Rows from block 10 of the encoder of a small image autoencoder, named by matrix and row number. Rows with one number belong to one neuron. Each number is 200 + 30 x the weight over its row's rms, rounded and kept within 0 to 999. All counts start at 0.
Before each neuron's rows are labels from the 100 images, of 14848, where the neuron reaches its highest value: "strongest on" is what is common among them. Only what is clearly more common there than usual is listed. The data: abstract colour fields from 500 small random pattern networks.
# fc1: MLP up (encoder.blocks.10.mlp.fc1.weight, 320x160), inputs 54-107
# fc2: MLP down (encoder.blocks.10.mlp.fc2.weight, 160x320, transposed), outputs 54-107

strongest on: mostly blue
fc1.284,182,185,154,177,196,216,157,111,246,192,205,215,208,239,196,201,190,194,200,188,211,133,118,202,181,182,220,228,219,175,226,142,182,210,192,202,191,219,228,172,228,200,253,227,197,198,246,189,196,238,190,262,200,236
fc2.284,199,270,221,221,201,227,177,205,233,273,173,136,221,196,214,190,203,216,256,195,263,227,277,177,153,166,190,236,235,209,189,180,229,191,220,229,180,152,187,203,178,170,209,234,183,195,180,173,196,241,222,227,218,299

strongest on: fine detail
fc1.74,217,261,200,186,160,231,213,216,231,228,152,223,189,205,224,198,182,158,233,210,161,198,224,172,191,199,162,210,144,190,217,234,248,208,196,174,249,201,178,194,216,182,156,194,186,180,201,190,155,183,208,221,179,161
fc2.74,198,191,148,224,242,202,216,203,208,191,225,197,187,149,193,217,219,240,191,178,271,197,146,225,232,182,179,196,184,233,197,182,206,152,249,225,172,176,232,162,97,200,228,211,224,196,198,192,221,201,232,198,210,246

strongest on: mostly blue
fc1.302,210,201,169,199,186,236,173,220,203,253,244,172,180,134,223,202,200,191,222,173,204,179,210,152,163,227,197,205,261,170,216,268,250,175,245,207,186,205,152,223,202,207,227,194,156,174,221,194,239,238,236,217,188,201
fc2.302,227,228,241,169,194,211,236,207,206,182,136,262,222,214,191,160,215,190,149,147,168,195,264,156,198,161,197,201,193,212,160,183,151,239,222,198,168,237,244,226,212,185,208,211,206,229,208,212,133,214,215,211,188,204

strongest on: fine detail
fc1.136,188,219,204,142,148,191,178,149,243,207,207,147,194,202,199,201,183,209,209,199,209,208,244,241,243,177,208,173,190,171,223,198,166,221,247,173,202,170,184,177,197,202,170,250,171,208,273,216,235,196,251,227,134,121
fc2.136,187,135,173,148,183,199,207,169,189,181,266,219,147,175,200,248,238,250,173,156,222,166,145,264,234,230,194,150,194,172,183,204,155,147,259,154,203,209,189,207,135,214,185,205,225,207,189,226,194,199,194,178,192,212

strongest on: fine detail
fc1.280,191,240,195,203,194,230,184,181,187,257,258,222,198,203,172,165,146,191,191,177,230,229,190,250,178,247,183,209,229,176,192,157,173,209,166,176,234,226,112,231,189,179,205,240,181,204,182,230,238,186,212,232,138,211
fc2.280,205,208,204,159,198,228,217,212,226,285,207,188,175,198,223,204,220,200,243,212,187,173,297,176,178,219,197,242,208,200,169,208,232,210,239,175,175,194,164,223,151,240,216,204,213,202,220,242,178,203,169,208,210,142

strongest on: mostly blue
fc1.290,172,218,181,185,207,218,234,161,190,200,156,151,224,159,159,266,197,169,224,203,214,178,155,205,188,261,234,190,204,206,208,160,183,190,229,196,207,220,194,136,232,144,144,137,236,174,229,173,235,190,230,214,213,195
fc2.290,258,165,208,205,224,194,144,227,215,192,232,165,207,183,248,210,168,223,190,187,206,188,221,206,215,230,238,195,204,226,221,180,207,200,202,220,216,154,176,173,130,187,202,229,186,244,167,192,239,212,242,188,220,236

strongest on: fine detail
fc1.93,173,169,216,192,247,146,228,158,215,187,240,184,237,160,216,193,219,151,217,194,287,231,184,199,241,226,249,210,211,233,250,221,215,193,207,187,199,188,189,232,187,219,152,208,199,200,166,167,202,153,222,176,213,168
fc2.93,307,164,160,178,206,230,190,230,188,173,178,183,212,204,207,219,155,186,137,205,161,191,247,170,192,203,206,187,170,239,191,147,160,231,215,229,185,175,195,202,212,209,209,210,162,253,203,199,175,192,225,184,198,220

strongest on: fine detail
fc1.135,214,179,181,157,177,226,171,189,238,199,142,275,157,215,196,208,224,175,155,221,198,220,158,185,165,190,176,159,184,204,202,193,167,283,185,136,199,177,210,179,183,221,208,212,179,166,205,220,191,187,212,214,204,212
fc2.135,177,193,203,239,205,207,220,208,205,187,230,159,186,191,212,182,207,253,215,162,240,160,211,169,217,243,183,238,225,198,192,220,224,181,248,211,255,195,173,188,114,186,215,218,229,214,184,163,218,194,189,186,206,239

strongest on: fine detail
fc1.42,213,261,198,247,177,241,203,192,184,182,167,148,225,142,192,196,196,205,186,135,167,232,217,211,233,186,178,218,227,211,227,225,176,212,158,195,179,183,148,235,162,180,174,232,222,226,284,252,172,179,197,233,214,201
fc2.42,239,196,196,267,188,216,178,208,192,254,194,210,202,175,218,179,185,234,231,216,254,250,255,161,119,168,153,215,182,208,178,227,231,227,224,210,208,180,213,153,126,181,213,253,195,196,155,169,219,275,234,188,213,204

strongest on: mostly blue
fc1.60,181,233,166,254,192,197,188,183,237,226,205,193,246,217,234,159,163,260,187,240,219,199,220,228,221,240,171,229,216,185,190,194,207,196,248,245,229,167,130,175,209,177,158,198,229,155,203,197,244,228,190,172,186,171
fc2.60,241,178,222,163,196,211,199,200,185,192,187,229,232,167,201,200,218,267,171,156,246,201,191,189,241,223,172,186,178,199,182,207,189,195,256,198,195,214,182,168,119,210,178,216,191,207,166,202,173,215,225,192,196,194

strongest on: fine detail
fc1.49,183,162,208,225,170,253,167,158,197,178,221,172,125,159,191,181,228,160,199,207,198,212,204,190,219,228,207,186,239,204,243,197,232,209,228,194,211,189,266,173,213,172,186,181,206,193,187,199,162,206,208,155,163,164
fc2.49,202,143,214,213,235,200,171,224,235,199,250,152,154,197,206,228,188,184,202,232,201,194,230,234,176,188,189,189,183,207,161,163,201,135,221,231,212,182,215,204,185,161,170,220,147,190,134,178,226,207,199,185,180,211

strongest on: fine detail
fc1.161,192,215,189,203,250,190,247,168,174,138,187,259,169,169,233,203,204,177,258,218,214,215,254,215,243,231,220,187,181,220,176,196,191,275,200,248,204,208,139,172,153,236,149,211,214,231,191,224,170,219,215,196,161,179
fc2.161,222,185,160,193,222,197,221,246,190,166,186,218,195,215,236,205,179,155,137,173,168,194,237,171,149,192,206,202,205,260,167,203,203,202,193,208,192,185,195,210,209,206,241,166,231,243,170,190,166,249,165,185,210,258

strongest on: fine detail
fc1.113,240,244,191,210,200,187,197,186,195,178,234,114,167,201,163,207,217,212,141,208,249,201,200,209,172,223,193,207,156,180,234,186,244,201,209,196,220,177,201,207,170,194,176,171,150,227,217,204,216,202,166,173,196,226
fc2.113,205,195,196,234,212,192,212,281,186,210,240,196,190,194,239,211,166,203,238,177,177,157,243,186,186,245,215,200,206,223,215,218,238,195,181,224,216,164,173,225,184,185,244,179,239,215,174,179,234,187,131,153,199,238

strongest on: fine detail
fc1.174,201,214,210,180,227,197,190,206,153,222,205,263,228,199,189,250,148,254,215,212,212,222,172,204,186,219,179,153,220,203,218,211,221,155,220,199,160,214,168,228,189,206,165,222,196,187,195,194,168,208,205,188,184,185
fc2.174,182,200,213,229,211,202,193,282,231,222,220,152,183,184,202,193,166,240,243,184,258,205,192,197,189,161,179,202,214,241,216,179,218,219,231,241,223,204,233,137,96,194,211,238,173,176,194,159,238,221,253,224,225,178

strongest on: fine detail
fc1.190,201,252,219,236,194,186,220,181,190,243,174,215,202,163,185,195,203,221,204,178,196,230,137,238,161,155,204,170,167,202,204,158,249,177,175,210,230,191,179,238,179,185,185,196,235,179,235,208,196,225,164,212,189,140
fc2.190,239,148,172,206,220,217,197,224,194,194,235,185,177,180,189,224,201,248,197,200,255,193,224,192,214,216,176,179,217,197,212,202,198,187,271,210,237,184,211,177,120,195,204,213,163,208,142,151,212,179,186,165,222,238

strongest on: fine detail
fc1.231,248,187,203,199,214,214,204,205,211,251,179,235,192,170,172,171,248,226,215,190,192,159,135,201,233,230,168,173,120,197,183,194,160,211,174,128,180,233,238,217,205,205,202,151,199,207,165,199,187,237,248,200,198,166
fc2.231,159,191,161,264,218,222,173,231,184,191,178,193,222,208,205,213,155,151,200,221,183,214,190,146,166,146,182,202,182,293,171,198,208,207,185,238,210,154,215,204,213,172,236,167,157,221,152,139,199,211,183,228,226,256

strongest on: fine detail
fc1.180,234,244,180,208,185,226,154,184,219,223,209,210,169,183,200,111,180,179,186,189,202,217,265,238,217,189,166,194,208,162,212,186,236,185,148,244,226,260,148,198,180,201,131,201,190,263,249,258,174,174,185,205,186,180
fc2.180,103,190,236,206,229,199,243,200,244,193,239,155,164,223,215,210,251,196,258,250,244,181,152,219,177,209,201,233,233,195,189,208,237,185,273,171,204,232,198,215,160,227,190,161,221,176,188,226,194,173,181,238,223,186

strongest on: fine detail
fc1.249,189,136,195,200,135,190,232,207,234,259,193,187,197,225,166,164,220,189,225,200,205,180,119,206,201,211,234,235,211,156,194,207,203,201,205,195,186,191,223,213,160,182,195,167,271,214,188,193,244,210,197,226,242,202
fc2.249,281,152,212,220,226,188,164,216,172,161,208,191,200,155,221,234,182,212,127,193,209,224,257,239,287,220,191,162,168,205,185,227,160,195,182,212,240,183,199,166,209,208,202,208,159,221,186,190,192,203,223,157,210,248

strongest on: fine detail
fc1.119,210,213,245,150,209,233,214,196,124,165,232,262,136,204,197,229,254,227,157,180,220,203,199,222,209,247,212,132,185,198,187,171,193,162,185,118,175,188,189,211,185,164,189,191,236,226,176,279,204,193,199,179,127,216
fc2.119,216,148,214,129,193,199,225,196,189,171,236,230,149,218,201,244,238,223,171,204,223,167,175,272,220,242,210,165,202,156,192,191,160,140,230,167,202,218,179,221,197,206,189,188,231,213,214,241,156,172,177,153,182,196

strongest on: fine detail
fc1.100,221,197,216,209,225,238,206,117,227,202,164,139,246,163,182,168,137,188,196,164,188,207,268,165,174,173,228,237,194,214,218,211,210,208,207,232,205,213,158,197,190,215,235,228,190,207,248,212,208,197,209,301,187,158
fc2.100,195,249,194,276,209,207,193,205,213,240,193,191,216,165,198,168,176,196,242,206,214,236,188,146,190,169,183,228,190,250,210,206,242,268,204,239,195,187,220,164,165,187,221,234,159,187,192,172,234,241,239,221,231,175

strongest on: fine detail
fc1.147,186,203,216,233,228,207,164,213,191,172,148,203,238,163,186,230,264,243,184,195,215,189,167,241,236,200,182,221,265,203,208,216,193,213,195,115,239,247,213,257,179,184,181,196,197,103,212,239,221,234,202,148,203,206
fc2.147,239,184,198,219,219,184,169,249,162,247,228,214,188,181,219,233,170,190,239,166,176,211,152,161,174,228,225,190,161,258,237,204,234,234,182,261,218,169,179,188,193,201,237,202,189,212,169,168,226,160,203,165,223,228